From a checkpoint of a small encoder-decoder audio transcriber.
Model: 11.2M parameters, encoder arch conformer, encoder num experts 8.
Training: adamw at rate 0.0011, 6600 steps, batches of 192.
Data: trained on babble in 24 made-up languages, each with its own sounds, syllables and stress or tones, from a formant synthesiser, 32.4 epochs.
Rows from block 9 of the audio encoder of a small encoder-decoder audio transcriber, named by matrix and row number. Rows with one number within an expert belong to one neuron, the router's apart. Each number is 500 + 25 x the weight over its row's rms, rounded and kept within 0 to 999. All counts start at 0. Numbers have three digits each.
After each expert's rows are labels from the 100 clips, of 14976, where the router gives the expert most weight on average: "responds to" is what is common among them. Only what is clearly more common there than usual is listed. The data: babble in 24 made-up languages, each with its own sounds, syllables and stress or tones, from a formant synthesiser. In brackets: how many of the 100, against the usual share in percent.
# router: slot weights (encoder.blocks.9.mlp.router.weight, 8x128), inputs 64-127
# gate: expert gate (encoder.blocks.9.mlp.gate, 8x128x128), inputs 64-127
# up: expert up (encoder.blocks.9.mlp.up, 8x128x128), inputs 64-127
# down: expert down (encoder.blocks.9.mlp.down, 8x128x128, transposed), outputs 64-127

# expert 4
router.4:476509480523504530502502502526470478486530501490504505505518512493534525487536508475522485482476496465426500490499513466490491487475506480459501534525516525526466499557508527543471525470505485
gate.0:486512481507488453497531493494512525465479517449528511558528490475487520519512553511498534488475485511477475517489490506499517525489491520480542497497485482512521529463490525503495488511537495
up.0:502497521454520415492529514461490544477465506505559535493501486463521523493519476448519519469481544469524481498479510525466490466516471503508495456494471510529477501462477486497486477468498500
down.0:499511519536525482481496496508483494519484500493468489534487506467484471506472473479492492519443499505555544567507487462502479511526535510509496479489496492508489464505509532537506523481480480
responds to: /ɛ̃/ (62 vs 16); /æ/ (51 vs 22.5); /b/ (46 vs 19.5); /x/ (43 vs 16.7)

# expert 5
router.5:476528509555519520509495483518436441515522517476495472483523556489529522495536506474520511468493452496468495495485498458482488491459500463472509514506504530539472515532509502579476504466515495
gate.0:505483520478487451512485492517469498454499545532483483543468486491522534517493482511517491492511539485497512490498511477511498467470452436514533491519529502496493488489481524500507502522479528
up.0:479481538533506496470522476507493518541491479474491462548475510485494520544516489488499509549492487534474495508500502488523443519510530515546496533514481484504488472492462517520518476511514460
down.0:476507516482518473506491484498519514527529597497501458498524520506510517530541491514512457494519490514511514502448460476486559520551516522488471506492483521497493468494494533508530494504454454
responds to: /b/ (52 vs 19.5); /p/ (51 vs 19.8); /ɛ̃/ (50 vs 16); /x/ (49 vs 16.7)

# expert 2
router.2:498511514524521560519486496524492450469495498482471490514521519487517525504525497505517488476524495496458513478501489471473506484433516504516513503521531541511479494533480500573489539444519493
gate.0:506479505507482481484497504485494524523528484498511572502491491476493490487483474489499518494519492466516491546495499511512509513488535565516482483545497492483557504504466513460506474491483496
up.0:502486492488512492471515477523477519510524485437512527484433509497497469479527473489484525507503466468470471537522502518499532511482539501511461491529450468472503507520453505508515491485485462
down.0:545507504535497528512522511477516531510504499499519486502492493529510502513506518506505535520520501522481460502500507498459459555540477497503467513436500471462460484533537485534532494499502508
responds to: /æ/ (91 vs 22.5); /ts/ (44 vs 16.6); /aʊ/ (44 vs 20.8); /a/ (38 vs 11.7)

# expert 6
router.6:513523501508515547542485480523483509484500470477471519475514510487538505492512482483489518476514496502482496494513507493464516468442506514477501514521524548483491501507482489564498524462520522
gate.0:451477469475510512479486476505487542498487526526487520502461521490521461524508439508512510535510444517505451520525484512526475432498538449500450467459476487525508448510523507489476457495446477
up.0:468498444522496447565495520488506480494552486462520496512471554539491494499514484521510501456486495508499486507499490488486479511481476547519522494522514503489533466472500524486548496513519545
down.0:506493513483523426483473544489510498476515500478488510549480508514526519507488509499493496520483472491502486501522530495498460424467516521493493518498533477507531485502508560479479512513477530
responds to: /æ/ (95 vs 22.5); /ts/ (59 vs 16.6); /a/ (44 vs 11.7); /aʊ/ (42 vs 20.8)

# expert 7
router.7:489512484543482493505493495525444467505510518483503495472526499473507504481543491487545512468493485463470509494498506472512516463425507475466495475519504536510482493517485502569482517473548512
gate.0:536542543485507531467500507537517508536536492486535534504466519512500488479530523507527542479508521460491474544482487513520471490541511498479519506494489540515503512502525520485530484490527497
up.0:493505500532491485507502498538552494519507496509508496490490494473531508467484489472496482504460518510449550486528495563485503485468465474502499507551547543532479485498463478513519465489536532
down.0:474490493511486473514537520488486471494511447468490473542513480455520468499463501497477507488482527442468510498473508481549509486493500469456501492502471489510476457481505553505526503457525536
responds to: /ɛ̃/ (74 vs 16); /b/ (55 vs 19.5); /x/ (46 vs 16.7); /ǃ/ (38 vs 11)

# expert 0
router.0:537532447538535521520504505496521490462515525483487503503488503476555480531534487458494518455534519481450456494511516538481510462485486460471494501520521539506458478522511489517498511499561474
gate.0:513487539492496488525484471508474533547524469530510505540471484527480505478497467560486480517481487498495515524555482492529489488535501497484465520469470483487487528489525505490533509536473538
up.0:587509498519503468523501533447521495464525500500523483442500466473511505486532501485484521505494497469508507516501499527456449468507512499519509460472487507516476497483554505526519487493486511
down.0:524509498513506497535502511476473512477512538524521503484485448523508487475499447467507550499506456428469482521509495502490458476501498474525496501477524532504489510523540533508502520514510502
responds to: /t˭/ (55 vs 24.4); /ɑ/ (42 vs 16.9); /u/ (39 vs 14.6)

# expert 3
router.3:541536479511520522506489521549528484494493471472494488500506510505545475516502506542529481451529581520490479458513502511493531477462483512492510521486518538512461480486527481466469526472554498
gate.0:459513506482495502530467536521481494480496481559499466481550508544538560515494482524522447498487537513517489474534501493517526494521479473514527484504533507511504479519519494509475470503478498
up.0:541499516518501538462493462495477507498474501478534514520459483466495454520514461493494502518519499508490493507440486518515508510488497492482457505486476495504509521493459516455503506497480521
down.0:481549538481496475487482497512450484462445477500483503546533517492497539506530512488491470495475547478494518490463495500537520482497494492503494507487517509529485504513499499492498505487512508
responds to: prosody: stress on last syllables (94 vs 20.8); /k/ (92 vs 20.4); /k˭/ (79 vs 16.8); /u/ (70 vs 14.6)

# expert 1
router.1:505527491510486535514451521541521479498488480485464491524515522479517519534511545482542491471506526519457479470504539516504529502468467502468506499472518508513466467524523471513473509453517516
gate.0:529495502537468537427524459470477528474476505489524504492479510480520507496482469500528491507505488537482540485487464492495527488482516520506508485500531505476460497552492456509493541516510451
up.0:521475492489511518511489509547541504509507509504462490445509505503489534525501508528509519436497493462486491504508495537537500483508491507516522463435523485506501525463503487493490568461504500
down.0:473509473479496481515470478467516455464499490527531548485481497495496503468536529489519473471540488479480543493483507537492497458509522534501525486493498507480527480479502500522484522495493530
responds to: reverberation (79 vs 34.5); prosody: tones (72 vs 28.4); /ʊ/ (67 vs 14.4); /w/ (61 vs 16.3)